Rows from block 5, named by matrix and row number. Each number is 200 + 40 x the weight over the matrix's rms, rounded and kept within 0 to 999. All counts start at 0.
# b510: branch 3 first 3x3 conv (model.blocks.5.b5.1.0.weight, 160x80x3x3), inputs 63-69, a 3x3 kernel for each
b510.14,219,221,148,229,218,162,191,246,178,225,193,203,242,173,219,183,236,152,172,209,99,199,178,245,201,279,151,111,185,164,173,201,185,234,209,170,184,217,178,141,213,180,138,216,213,156,146,121,232,165,246,237,210,173,262,199,208,182,156,218,221,169,190
b510.15,207,246,186,215,192,163,198,153,161,194,153,223,229,209,235,174,199,163,171,288,116,231,229,202,99,67,181,165,146,203,160,161,205,176,333,142,265,220,196,181,211,171,181,216,267,200,231,226,147,295,224,261,186,176,237,202,166,249,164,265,244,208,221
b510.16,187,176,223,193,237,190,224,223,196,216,255,215,202,171,168,232,144,154,245,107,96,170,206,223,145,173,246,253,164,192,231,114,218,229,182,258,267,142,267,190,202,119,239,159,209,169,132,114,184,159,177,127,192,186,135,180,262,185,199,228,230,213,214
b510.17,184,151,168,230,211,176,182,203,205,195,252,194,128,194,201,220,202,236,197,195,145,284,234,137,235,200,152,230,203,212,123,136,211,134,183,179,210,107,151,256,57,179,292,187,290,135,137,151,144,245,205,214,185,197,225,163,163,251,192,187,244,210,208
b510.18,216,172,159,184,235,285,171,151,131,184,183,175,191,183,202,158,196,232,196,183,195,181,195,326,169,206,171,184,217,188,262,142,206,213,202,230,222,248,252,217,215,188,215,183,211,218,139,188,176,194,251,138,245,162,273,227,180,233,218,204,223,221,174
b510.19,187,149,147,231,261,206,207,194,231,266,231,207,205,239,208,187,186,174,232,163,186,231,203,247,198,228,245,187,137,218,172,197,219,155,247,184,203,306,135,153,170,121,264,275,261,192,146,151,211,258,234,215,132,259,173,185,166,186,199,201,218,193,208
b510.20,188,191,177,162,200,159,176,175,184,184,164,209,133,143,235,151,192,194,274,180,189,192,372,98,246,88,273,63,165,270,220,80,266,199,284,152,92,220,147,198,298,203,210,308,195,282,186,199,206,177,159,214,123,103,170,221,234,188,220,168,237,189,235
b510.21,182,219,193,286,187,243,222,209,264,256,196,199,227,178,180,188,183,155,198,230,169,238,240,258,194,233,230,136,180,237,172,94,198,249,127,159,62,182,241,185,282,210,280,284,176,198,190,228,210,192,281,208,293,229,218,202,190,148,179,177,153,283,254
b510.22,160,190,215,185,196,192,200,212,149,124,200,181,272,187,225,198,162,202,121,231,198,145,149,138,144,246,121,108,181,121,225,243,150,185,209,219,230,121,216,247,183,137,172,209,190,176,120,213,131,241,203,173,253,182,275,181,204,207,148,229,150,205,212
b510.23,220,212,282,213,179,245,174,240,154,181,230,240,248,187,204,304,202,174,329,198,303,226,255,180,214,246,61,212,204,199,191,204,182,294,167,223,64,143,184,280,200,225,238,255,223,172,224,210,99,94,306,157,114,131,150,186,169,190,253,204,192,285,214
b510.24,192,120,185,185,174,177,160,199,218,253,201,178,217,187,186,198,128,232,297,184,196,166,153,193,212,176,191,161,111,203,138,46,163,272,159,264,196,247,219,205,215,209,197,270,240,326,196,191,207,102,159,189,196,270,257,254,199,264,126,165,194,216,202
b510.25,207,215,155,50,164,197,268,146,198,184,130,157,243,212,209,202,230,175,259,179,181,112,210,187,232,175,202,213,243,180,187,224,201,200,237,292,213,227,202,108,262,191,256,209,187,246,345,214,214,146,139,284,180,188,243,201,224,274,168,205,251,164,190
b510.26,229,190,221,157,253,211,191,225,200,229,168,193,203,194,157,248,224,207,271,271,187,164,146,223,238,272,230,170,121,188,200,233,216,222,141,210,241,217,278,179,282,144,242,148,100,190,264,185,224,266,124,174,218,109,163,216,137,165,257,177,187,205,202
b510.27,185,184,172,208,186,227,211,218,205,214,281,127,238,163,146,247,229,220,191,157,272,201,227,232,171,65,193,206,231,198,136,153,208,222,189,126,162,220,164,261,288,263,217,182,209,207,247,302,127,215,130,199,156,236,221,203,167,251,198,238,170,169,215
b510.28,187,253,191,252,119,146,201,168,92,162,189,217,224,211,210,241,214,149,141,196,129,225,160,165,191,197,139,147,166,226,239,242,250,193,116,120,182,211,179,156,164,205,215,255,273,254,267,227,314,181,81,232,86,133,183,167,245,217,197,287,244,198,175
b510.29,190,199,182,192,245,171,205,192,158,173,191,226,238,196,159,150,194,217,236,187,227,172,252,205,182,165,246,193,215,154,183,170,194,181,190,215,290,363,187,235,174,123,148,214,166,218,115,201,207,174,232,126,134,137,231,180,231,204,195,178,199,146,241
b510.30,195,222,180,131,146,166,156,210,207,241,204,189,190,173,178,223,165,199,169,272,256,201,139,281,148,236,208,137,126,236,212,129,274,78,126,192,155,131,141,252,151,213,221,211,280,208,307,219,117,77,131,211,265,197,163,186,191,146,216,161,158,203,208
b510.31,233,216,256,204,222,189,222,230,174,249,233,214,199,175,204,151,181,198,247,218,198,156,209,211,254,205,238,150,240,161,252,211,236,197,223,198,258,332,242,198,216,168,228,220,190,233,174,309,173,182,140,198,176,249,216,211,188,185,215,190,181,237,147
b510.32,277,201,191,225,198,203,191,225,253,162,152,177,225,213,181,170,187,138,255,195,229,360,197,209,256,254,242,256,134,192,210,149,233,326,127,149,230,293,221,253,154,204,183,298,203,287,186,217,258,106,184,268,151,216,191,223,195,212,229,231,174,235,231
b510.33,218,223,238,191,200,186,196,170,181,214,190,186,182,181,167,186,173,236,158,179,265,190,155,163,184,179,200,186,266,176,132,126,263,217,201,243,125,203,201,180,328,22,209,149,237,241,189,214,197,157,234,157,228,100,122,173,183,209,175,189,227,254,165
b510.34,177,180,219,186,265,212,155,149,199,228,108,179,169,163,199,131,208,192,179,193,251,203,186,161,293,60,268,237,121,152,120,162,253,161,200,231,302,251,158,252,153,244,204,200,164,200,209,259,216,159,205,274,236,210,161,251,218,147,193,180,246,119,174
b510.35,187,188,170,155,232,207,181,136,190,168,218,181,182,208,190,188,223,166,225,121,228,299,180,234,190,103,256,241,241,295,153,223,234,186,249,127,164,129,90,279,211,255,155,267,314,166,250,258,265,186,155,213,149,151,167,209,224,141,218,145,202,193,198
b510.36,231,164,252,194,223,180,215,190,194,247,169,182,177,179,171,190,167,225,197,206,221,233,140,193,174,242,114,148,164,79,235,259,243,200,119,203,183,152,207,195,212,179,122,176,99,206,301,259,210,197,171,224,247,204,124,211,196,212,120,189,241,219,171
b510.37,181,186,244,168,218,228,178,242,257,241,291,214,149,196,266,236,216,166,205,252,156,189,199,304,291,207,192,56,267,201,198,201,181,123,174,173,175,164,198,192,258,122,157,200,237,218,183,181,240,112,261,165,172,298,245,165,172,266,224,213,187,250,181
b510.38,193,304,202,194,207,175,223,246,214,179,173,204,202,180,192,188,205,171,179,321,241,222,239,223,157,153,196,186,106,193,162,205,165,266,161,126,193,229,193,228,160,287,250,266,220,126,219,103,270,220,258,192,194,214,172,238,166,110,246,127,187,292,151
b510.39,213,207,216,237,176,178,192,195,219,168,163,163,163,185,150,219,208,197,249,260,210,221,271,222,158,268,140,181,188,185,178,172,164,119,112,222,150,192,118,205,198,198,174,201,228,201,219,167,218,180,178,176,250,108,165,190,167,268,244,170,248,198,180
b510.40,184,153,186,195,156,198,174,236,274,245,189,147,179,215,164,185,231,221,240,153,187,267,258,212,202,203,179,172,170,216,156,147,200,147,199,220,187,184,250,253,211,169,154,170,215,162,190,275,252,187,172,146,266,147,145,147,257,232,207,194,137,222,223
b510.41,171,253,169,271,272,209,204,225,243,208,190,157,172,211,185,209,217,221,279,199,193,208,200,225,233,218,194,106,227,213,205,168,251,237,163,213,266,235,158,212,211,156,151,215,192,185,262,275,276,252,194,218,143,207,177,249,240,202,272,221,202,231,208
b510.42,207,153,188,173,177,187,178,180,212,189,204,191,250,271,212,213,220,119,199,222,216,45,253,302,148,156,171,210,209,200,208,255,205,164,165,214,217,195,185,224,252,275,220,213,195,141,192,182,180,197,174,155,283,182,203,231,229,190,183,207,252,165,138
b510.43,127,253,229,152,179,221,177,211,147,184,204,189,148,174,184,191,223,201,218,164,245,210,89,259,202,186,194,198,179,185,209,245,145,198,276,178,226,234,175,216,217,237,164,198,305,144,260,202,219,251,190,238,146,107,245,232,203,197,149,247,259,153,214
b510.44,173,126,173,186,154,167,199,163,112,189,121,203,192,181,194,166,225,199,172,149,218,172,118,176,233,150,194,195,148,261,124,123,238,198,238,179,198,150,216,275,286,206,149,211,227,263,200,198,221,172,194,270,142,56,237,166,176,162,214,158,171,168,160
b510.45,168,237,232,224,226,221,210,160,164,164,222,227,251,198,206,201,262,222,207,254,191,203,210,246,172,208,201,240,132,226,223,191,211,184,179,164,230,163,47,223,249,151,166,173,170,193,233,200,182,159,180,169,188,147,193,227,149,134,193,217,207,148,169
b510.46,187,192,214,235,277,118,258,206,134,267,254,195,159,225,177,224,198,251,204,242,205,212,214,115,219,187,122,197,198,223,182,160,276,254,238,285,194,222,198,170,225,262,168,179,212,162,180,209,214,217,175,296,181,182,184,200,268,171,198,176,180,277,204
b510.47,257,235,179,198,217,197,175,188,188,161,170,200,179,196,231,178,192,259,203,147,238,196,166,193,202,200,182,163,249,194,285,129,134,229,173,242,181,167,234,154,176,291,264,239,230,321,291,212,244,175,230,199,191,238,151,150,211,200,159,154,230,240,205
b510.48,226,208,187,223,182,236,172,214,223,165,193,238,187,156,219,218,182,182,272,164,210,197,151,137,239,220,96,132,136,199,245,253,141,162,191,181,200,225,190,219,200,268,109,248,300,322,216,222,173,130,188,182,236,220,198,196,207,191,197,184,135,194,210
b510.49,252,228,222,155,244,288,217,221,168,147,191,178,180,257,267,133,213,194,296,206,150,172,212,129,206,158,215,208,138,184,234,235,156,171,201,247,214,165,144,192,255,243,189,216,217,347,360,157,58,132,135,203,189,163,242,196,234,177,195,166,180,175,217
b510.50,174,248,227,166,161,152,173,121,150,246,212,219,223,198,160,242,193,170,215,204,221,183,140,235,155,275,201,306,148,235,205,104,164,212,195,237,204,155,234,221,245,248,188,212,201,254,212,222,162,112,119,185,179,248,134,202,162,192,198,206,158,170,207
b510.51,197,166,166,217,174,215,179,179,218,260,156,150,203,214,247,209,215,201,180,225,140,215,191,288,163,171,265,98,143,167,213,150,140,171,173,200,186,83,323,173,191,234,249,186,216,156,182,196,233,252,233,184,168,255,229,198,206,221,198,206,194,238,190
b510.52,194,161,195,202,119,167,182,105,251,143,221,154,147,211,222,193,224,234,228,204,212,247,190,155,246,142,239,115,169,93,62,162,74,177,250,210,191,236,208,202,226,204,239,180,265,111,98,81,226,161,140,194,87,213,221,153,195,181,133,182,219,202,196
b510.53,203,190,184,156,210,297,196,236,196,205,190,190,151,216,182,158,226,194,237,200,205,271,210,231,221,266,127,169,83,184,152,212,288,198,163,234,279,233,210,246,133,190,224,213,200,131,155,208,174,160,303,216,258,218,184,230,165,244,230,266,167,222,163
b510.54,185,185,149,238,255,180,244,176,186,227,240,191,232,221,242,216,127,208,186,234,174,195,352,123,254,219,348,208,130,213,189,161,168,216,233,182,220,210,207,178,119,172,242,158,228,174,243,235,147,162,107,283,214,105,239,146,119,198,201,260,227,195,196
b510.55,198,193,232,141,204,201,167,178,149,205,211,192,213,143,158,193,206,222,129,243,188,241,111,181,185,178,214,172,178,129,226,182,194,179,236,216,224,218,208,163,239,165,159,160,180,200,199,219,174,235,226,161,246,222,214,145,181,169,170,189,212,183,233
b510.56,183,272,175,237,164,107,203,192,200,221,182,218,142,244,216,125,190,230,201,249,199,250,166,162,190,147,205,212,148,137,101,238,227,241,258,181,190,118,283,230,161,270,174,184,294,184,256,211,184,259,42,295,146,237,207,243,246,201,171,157,183,187,132
b510.57,211,206,128,209,204,184,170,219,193,229,215,196,198,216,199,157,212,195,176,231,293,114,169,271,230,208,236,290,192,147,197,253,209,251,211,233,232,180,152,197,194,275,219,238,200,204,167,157,201,184,144,160,270,195,216,197,190,258,169,140,217,198,187
b510.58,206,201,172,228,212,197,193,152,211,249,213,199,148,185,203,204,189,182,197,274,149,206,225,231,141,137,268,193,70,127,227,172,136,234,152,201,281,242,257,252,150,238,155,195,221,159,167,133,275,201,204,148,69,262,122,277,168,184,272,201,181,172,196
b510.59,211,203,181,203,198,210,199,208,140,186,158,210,155,157,151,162,209,223,248,203,266,236,209,228,271,258,174,244,181,146,195,163,244,174,180,269,160,196,197,237,240,243,202,123,248,224,293,231,181,118,264,275,354,188,220,193,169,185,256,196,167,215,236
b510.60,235,213,183,178,188,232,204,213,231,176,160,170,200,180,168,239,203,217,167,159,225,217,360,198,173,158,156,214,178,180,179,210,226,239,229,167,73,229,229,263,205,291,226,196,100,145,207,143,107,394,242,216,187,171,155,182,260,232,192,163,209,171,210
b510.61,214,210,203,191,232,209,153,203,192,164,177,199,211,183,165,122,213,200,158,96,161,280,229,155,134,138,269,194,191,172,83,116,148,243,281,246,251,149,189,220,129,229,144,202,260,154,157,190,196,193,249,206,233,229,199,208,193,187,173,144,164,222,220
b510.62,173,206,189,213,190,227,183,259,192,112,175,185,174,212,207,272,146,221,270,227,137,281,191,167,181,238,164,237,228,224,113,166,140,232,203,192,230,253,164,189,222,220,200,166,222,253,182,295,120,185,172,189,233,288,176,221,185,213,156,242,248,187,227
b510.63,245,188,231,232,203,228,212,224,154,174,174,182,183,238,227,176,194,212,217,144,242,194,148,149,99,137,122,256,258,194,161,208,131,134,258,227,138,128,254,163,233,149,223,193,199,251,210,247,133,179,257,203,203,85,118,204,217,201,187,186,226,180,154
b510.64,211,226,168,188,218,257,165,200,164,251,212,284,192,148,210,225,141,225,180,177,175,196,220,270,244,145,166,202,274,229,199,261,184,231,164,203,255,173,200,212,217,233,252,235,227,241,156,175,174,223,252,124,269,253,207,243,149,155,199,198,203,113,207
b510.65,204,243,258,176,206,276,214,293,149,172,263,249,213,166,155,169,237,229,260,229,236,172,134,197,210,279,192,200,200,179,208,308,239,145,205,249,233,181,209,108,193,228,205,218,172,207,230,192,157,79,218,121,281,191,191,213,185,198,208,214,241,243,149
b510.66,246,178,199,120,206,210,147,223,199,188,247,221,212,168,162,210,199,213,143,187,195,220,190,195,240,243,197,170,183,237,208,198,224,148,209,127,176,191,131,202,232,162,175,178,170,211,158,212,219,185,266,229,174,206,179,206,178,257,206,138,192,227,161
b510.67,208,204,166,244,155,152,224,246,176,226,200,213,226,183,224,167,180,234,194,186,239,188,300,211,143,205,203,141,183,167,221,193,219,221,172,169,248,192,265,179,295,142,127,140,177,210,185,146,196,151,243,144,170,154,239,195,241,189,189,207,108,194,214
b510.68,244,235,168,223,182,160,202,194,180,137,192,232,188,199,223,232,194,200,205,230,242,210,74,182,194,372,190,135,134,159,231,188,227,170,132,231,126,172,219,222,161,234,234,202,211,172,216,240,244,125,188,135,192,230,142,253,268,147,224,242,159,212,188
b510.69,199,224,206,161,241,179,183,223,174,265,195,182,179,142,219,172,158,223,214,264,174,232,319,200,220,149,152,158,158,198,161,123,224,228,177,216,201,256,181,151,215,233,238,211,169,253,186,185,252,338,206,238,229,144,155,230,269,185,201,251,200,231,202
b510.70,198,221,204,162,197,220,163,197,190,216,209,222,193,226,252,208,204,195,165,269,188,201,209,168,109,155,169,213,245,206,203,162,321,202,282,176,213,165,194,262,205,124,273,281,240,139,174,173,213,325,180,166,184,148,207,211,197,239,159,163,229,229,161
b510.71,199,254,213,241,209,179,208,225,201,203,154,204,142,200,230,207,173,230,178,234,210,204,193,129,179,184,331,198,169,141,214,196,334,274,195,209,194,202,137,208,177,137,266,211,185,203,232,286,242,226,141,188,188,228,194,197,168,136,186,233,196,186,126
b510.72,173,144,261,205,152,227,188,222,139,214,259,225,211,230,212,264,211,205,168,174,165,235,251,313,57,207,180,167,195,134,232,209,227,228,205,232,256,280,223,224,221,192,204,156,232,172,157,268,212,141,330,222,278,164,178,150,185,177,139,250,198,190,209
b510.73,188,213,202,228,186,161,190,278,216,198,232,190,173,199,193,197,207,265,204,231,154,217,196,257,129,243,221,191,183,152,230,272,257,199,162,166,235,143,235,195,205,295,212,214,233,191,172,278,170,140,161,200,307,155,240,170,182,187,157,248,223,183,151
b510.74,203,201,142,182,148,206,215,137,201,251,228,188,149,145,172,167,213,234,160,208,297,231,198,281,214,120,154,213,220,190,189,139,98,132,352,149,213,216,233,168,233,184,210,210,206,172,119,50,163,195,188,317,209,189,204,154,266,206,175,228,195,205,154
b510.75,177,224,265,212,239,220,177,227,193,201,220,145,175,198,203,193,172,159,138,189,207,163,230,250,209,239,164,130,241,275,174,157,173,226,290,235,129,97,219,217,295,140,109,232,151,180,244,190,191,171,158,201,201,252,226,247,147,212,251,181,198,212,205
b510.76,231,177,169,177,254,171,207,233,187,203,243,194,179,132,177,200,189,197,303,222,199,126,210,208,214,281,219,171,186,274,256,145,227,156,190,202,187,145,197,91,167,208,195,276,146,289,185,139,130,181,200,144,149,51,182,223,202,223,248,148,191,195,157
b510.77,234,202,166,171,176,145,199,182,173,271,210,199,251,167,184,143,194,163,202,256,142,131,234,180,215,200,205,187,297,184,238,149,100,160,223,202,208,266,98,186,203,206,204,259,223,255,228,202,213,118,187,197,199,138,157,230,210,160,189,180,174,162,232
b510.78,196,198,173,225,156,178,186,169,155,195,218,208,169,219,210,161,151,210,182,197,258,215,175,249,251,137,65,132,187,192,155,159,205,237,179,224,220,203,230,270,239,216,293,172,170,191,233,238,185,166,153,214,207,131,187,168,220,268,221,206,238,201,242
b510.79,147,205,249,174,193,255,196,184,228,244,153,226,203,172,182,236,160,167,241,159,241,250,201,144,182,321,178,173,229,194,215,180,203,236,156,167,202,136,151,156,162,253,170,176,201,207,208,202,186,191,232,162,263,246,243,199,223,201,202,233,164,198,198
b510.80,198,225,167,191,266,276,158,214,176,200,226,194,194,203,194,232,163,158,130,162,114,186,271,292,128,195,203,289,247,197,217,214,183,215,178,159,165,137,175,227,210,208,159,183,244,124,224,96,284,273,216,161,183,154,204,225,201,198,257,194,236,189,237
b510.81,197,219,201,205,148,227,182,188,78,201,247,215,198,190,217,245,196,166,176,198,155,223,209,192,160,229,177,220,249,148,214,144,131,134,166,207,163,202,173,231,112,175,158,284,145,177,248,209,210,164,211,210,211,206,190,161,217,198,223,253,211,204,186
b510.82,190,143,171,262,229,192,222,205,177,198,193,218,225,208,188,202,160,198,211,248,216,199,232,183,124,317,160,124,174,157,264,208,160,179,228,222,258,48,163,136,227,185,261,232,212,185,205,101,231,142,188,197,227,234,303,145,203,252,211,207,207,280,272
b510.83,180,191,252,230,200,177,205,190,188,164,189,145,160,218,216,224,251,153,198,215,244,243,146,219,174,173,98,191,260,249,194,171,191,233,187,142,145,260,197,189,156,193,182,218,287,181,272,204,179,178,110,233,183,189,166,240,210,193,238,199,196,232,225
b510.84,188,150,137,170,172,197,205,167,190,198,171,177,217,185,186,144,187,172,222,137,231,188,197,343,269,212,240,229,216,176,95,256,146,212,165,217,232,114,321,212,219,193,207,171,165,173,136,68,88,138,306,183,155,189,179,269,193,211,177,256,220,253,209
b510.85,193,169,211,134,189,236,194,131,279,142,172,215,187,173,202,212,208,173,257,154,236,245,152,283,134,225,289,145,159,236,141,166,213,155,161,129,174,152,293,237,283,212,200,205,184,171,232,122,138,99,177,236,100,251,172,252,158,226,184,188,122,147,251
b510.86,204,160,206,153,142,176,214,185,221,230,133,204,235,179,249,205,174,200,128,169,189,144,265,243,136,160,170,216,160,215,184,235,188,254,295,284,165,204,161,201,220,174,261,208,185,150,173,155,127,107,250,223,78,216,212,195,154,164,144,196,203,255,231
b510.87,182,253,183,139,175,278,171,154,208,193,206,161,187,245,181,210,226,201,257,204,45,220,130,313,139,109,313,171,160,200,168,175,161,152,167,181,301,193,218,247,194,314,221,229,196,219,177,196,106,228,221,85,180,265,222,239,149,203,164,211,138,186,160
b510.88,152,278,169,196,167,224,201,230,222,160,248,206,200,215,256,217,255,205,245,221,216,184,112,198,208,210,282,152,285,251,181,294,267,192,186,201,135,214,154,254,224,99,145,119,212,359,293,164,195,157,161,187,172,219,220,206,147,209,162,178,172,201,209
b510.89,226,223,215,215,140,161,245,189,233,178,230,180,249,229,217,231,210,247,207,110,212,208,193,273,320,228,187,187,206,172,248,236,234,262,224,191,220,225,228,135,80,154,316,311,274,285,216,190,215,231,227,262,271,225,138,172,200,193,193,248,235,238,232
b510.90,216,218,197,186,176,195,203,174,164,178,239,234,154,229,187,221,211,197,179,233,265,243,138,203,179,171,206,131,169,180,203,170,173,124,217,171,240,280,201,289,186,208,149,119,271,246,252,173,205,172,232,175,138,232,171,164,200,209,189,209,180,195,229
b510.91,181,226,194,216,172,234,212,235,246,165,190,245,246,156,185,234,237,198,210,258,161,262,285,198,171,119,280,122,166,220,172,268,139,220,222,185,177,298,236,232,220,194,168,195,157,228,244,215,232,204,222,215,160,207,206,119,205,248,216,219,129,213,187
b510.92,174,203,146,189,217,204,220,224,182,212,215,222,200,160,221,241,179,166,204,210,182,245,232,164,180,186,123,165,218,244,102,155,233,216,158,279,207,151,231,233,142,220,310,197,178,212,294,239,256,201,172,154,236,247,163,203,228,183,221,199,164,215,264
b510.93,195,228,203,168,165,203,241,225,208,242,200,210,196,223,166,235,234,206,258,163,213,119,203,259,189,248,212,109,192,192,286,296,187,162,191,214,219,205,133,162,200,236,215,252,215,215,198,149,163,169,150,180,234,263,165,179,156,217,239,199,203,175,230
b510.94,185,175,238,180,174,149,178,161,207,193,201,186,228,220,172,240,169,181,244,132,226,260,166,167,252,201,200,85,291,239,93,251,195,193,169,188,104,306,181,154,277,185,131,187,201,193,194,137,212,259,172,158,138,138,246,210,183,180,183,238,167,189,202
b510.95,215,242,184,171,197,240,144,213,205,150,153,220,225,239,180,217,144,145,244,180,178,209,216,304,215,208,185,226,239,193,159,172,221,234,102,178,217,196,233,288,167,204,130,288,160,239,209,145,135,144,184,140,36,193,248,201,194,278,203,184,184,217,182
b510.96,231,178,170,218,183,208,228,190,196,196,197,257,175,176,198,156,211,176,188,156,193,224,187,289,280,167,242,128,163,207,165,212,116,221,220,171,229,211,196,302,189,253,240,206,175,225,123,176,255,158,146,202,164,232,126,231,198,223,200,185,179,210,173
b510.97,183,184,196,173,212,228,168,206,184,190,250,148,130,254,180,188,184,92,229,177,218,189,158,211,222,239,155,209,217,294,206,196,187,160,173,206,224,206,227,223,224,118,273,256,174,118,197,213,88,217,223,198,136,154,205,184,218,121,155,205,196,223,181
b510.98,196,171,226,211,195,179,223,237,172,162,207,221,154,153,187,212,218,193,179,259,213,91,159,248,205,181,157,251,172,129,207,79,184,236,199,192,307,269,311,207,260,251,189,152,150,143,111,166,140,177,197,184,149,99,87,216,229,132,216,219,181,184,182
b510.99,196,235,134,236,233,206,184,194,226,219,123,187,199,217,235,170,181,210,197,264,153,286,309,225,253,183,217,229,155,279,142,255,196,312,268,174,235,329,204,160,86,230,181,249,178,200,260,254,240,204,190,226,150,294,164,290,245,234,240,191,149,290,201
b510.100,205,254,338,182,199,168,233,238,186,107,221,216,224,156,181,173,157,205,177,163,294,230,202,129,263,263,104,196,157,151,285,225,237,178,176,317,183,174,182,187,199,195,336,189,154,183,171,370,155,166,146,208,249,190,184,206,205,256,202,179,191,216,175
b510.101,240,159,233,147,164,201,248,243,157,190,202,174,165,221,150,187,209,186,314,135,237,216,181,193,266,184,239,205,250,183,235,157,214,153,279,221,185,227,271,206,258,196,225,220,224,224,170,219,194,200,216,332,241,214,182,208,155,235,194,234,169,184,192
b510.102,193,239,297,175,199,183,206,197,232,203,265,210,214,183,219,209,142,171,231,210,247,189,228,151,248,232,173,298,187,243,223,268,290,196,171,180,138,158,221,232,172,195,224,188,162,131,134,241,230,240,220,239,206,181,217,189,179,181,167,198,193,185,193
b510.103,151,201,252,151,247,173,203,196,171,278,230,193,226,209,192,227,222,192,143,250,264,226,181,127,319,182,171,190,144,117,274,203,196,213,248,194,189,163,235,251,214,202,250,211,264,129,193,255,187,276,198,197,212,202,152,185,170,163,239,183,215,190,158
b510.104,159,166,218,198,219,206,196,202,211,119,211,202,235,211,221,229,202,180,294,169,252,216,223,248,133,60,275,160,185,225,158,197,137,298,240,216,143,199,279,206,241,204,249,248,247,194,250,150,191,134,240,189,216,215,167,230,206,209,208,186,213,226,182
b510.105,226,202,195,230,196,174,254,220,196,93,186,211,186,195,229,193,255,222,183,176,212,163,238,162,189,275,167,112,229,223,174,202,183,172,218,219,183,163,224,282,172,141,232,157,186,194,199,194,158,233,247,158,227,210,157,225,248,230,233,222,272,210,212
b510.106,180,151,205,193,174,166,209,129,205,167,213,190,229,225,235,190,166,211,269,186,189,99,161,272,258,114,285,219,177,153,253,209,103,189,178,187,168,166,136,180,180,313,242,194,221,247,239,219,107,133,119,194,165,313,170,200,180,175,214,206,241,226,218
b510.107,147,222,248,239,187,200,214,226,187,254,175,177,226,215,166,267,206,129,112,161,185,200,191,242,233,170,190,197,264,250,183,193,225,192,216,234,196,213,226,136,222,157,184,191,291,146,302,204,188,170,177,210,206,250,154,176,217,213,121,163,263,225,214
b510.108,166,203,241,239,156,254,199,190,227,163,191,226,160,222,209,166,198,141,184,171,282,96,224,201,196,70,226,166,164,219,253,253,203,249,260,193,228,219,181,205,114,257,192,189,214,139,194,241,221,164,254,117,158,200,231,260,178,201,157,162,144,197,225
b510.109,201,150,146,143,152,187,195,220,148,192,250,235,208,239,181,140,166,178,149,273,128,236,184,243,308,286,216,219,231,227,181,231,218,219,214,136,107,211,232,173,272,131,164,204,225,198,144,135,289,135,216,133,303,185,216,199,177,193,222,195,169,257,259
b510.110,198,170,190,234,247,167,193,248,232,163,251,199,238,173,200,173,157,146,169,173,267,73,281,231,179,184,211,204,195,177,168,251,194,277,201,148,157,243,244,163,156,214,163,223,243,171,205,190,162,232,267,144,160,179,211,220,206,162,162,247,165,206,231
b510.111,188,164,167,202,213,196,165,212,145,223,212,170,224,186,223,199,230,185,190,118,153,195,324,184,182,270,162,255,302,224,210,83,173,194,181,221,203,247,130,189,255,150,210,217,196,205,194,76,197,175,151,176,276,74,193,152,267,158,201,191,213,203,196
b510.112,191,174,214,237,223,213,192,240,193,207,188,229,198,179,175,156,181,134,139,172,164,171,125,222,228,198,242,129,205,140,262,286,132,195,240,155,178,243,302,151,267,148,229,119,207,180,154,180,248,276,211,216,229,368,192,215,263,192,130,220,177,133,279
b510.113,223,156,204,289,222,216,223,203,174,203,204,204,225,254,183,200,194,223,242,148,214,227,219,288,248,224,238,200,166,166,223,217,141,157,159,186,174,179,206,186,209,187,234,259,195,149,174,186,242,265,177,223,265,174,241,213,241,198,205,263,196,218,231
b510.114,199,236,169,226,213,212,271,256,168,218,218,221,191,160,195,220,198,180,210,162,158,253,196,219,269,259,170,219,265,244,231,205,187,209,78,190,163,222,171,182,265,180,214,203,249,194,197,135,204,200,116,272,331,259,144,158,194,187,225,200,187,215,192
b510.115,181,174,177,152,225,153,180,178,196,141,213,208,190,272,192,242,202,140,207,162,267,138,127,147,217,152,162,168,213,242,289,179,253,155,81,118,205,137,172,174,127,281,267,167,218,243,202,129,246,209,233,195,144,179,140,178,236,165,224,208,272,176,159
b510.116,194,219,167,185,199,121,111,135,197,226,176,200,231,204,212,166,189,211,264,188,185,228,264,188,191,199,205,225,191,217,179,163,211,215,138,137,203,211,226,325,193,329,197,180,182,268,170,251,228,329,139,142,127,82,125,209,180,178,239,165,192,236,157
b510.117,193,223,154,228,189,194,215,119,248,179,228,217,195,245,195,172,207,179,117,208,198,180,189,310,214,249,182,191,168,209,141,186,226,216,194,270,216,218,195,216,194,126,205,177,189,227,156,241,279,205,240,173,161,324,161,154,131,188,195,231,155,189,208
b510.118,191,232,175,254,191,213,198,198,182,211,175,192,233,217,228,192,241,215,185,243,173,254,120,157,254,210,209,104,90,208,162,201,275,226,238,238,201,188,168,131,218,239,135,283,190,226,214,265,226,229,194,199,205,182,56,146,192,193,175,246,204,198,213
b510.119,219,181,183,149,179,212,191,150,194,169,174,148,193,210,177,209,178,193,237,157,124,179,173,205,243,219,248,270,227,207,222,136,264,176,175,171,162,194,229,244,145,221,257,202,143,227,247,257,248,203,196,192,109,171,170,182,203,237,254,156,174,214,242
b510.120,180,172,259,193,211,170,198,255,181,194,244,189,205,182,183,188,141,172,269,257,221,198,209,118,143,189,179,249,190,132,161,219,190,119,216,203,244,165,205,128,213,291,207,189,196,192,264,315,201,212,213,169,104,126,251,255,216,288,192,192,220,186,175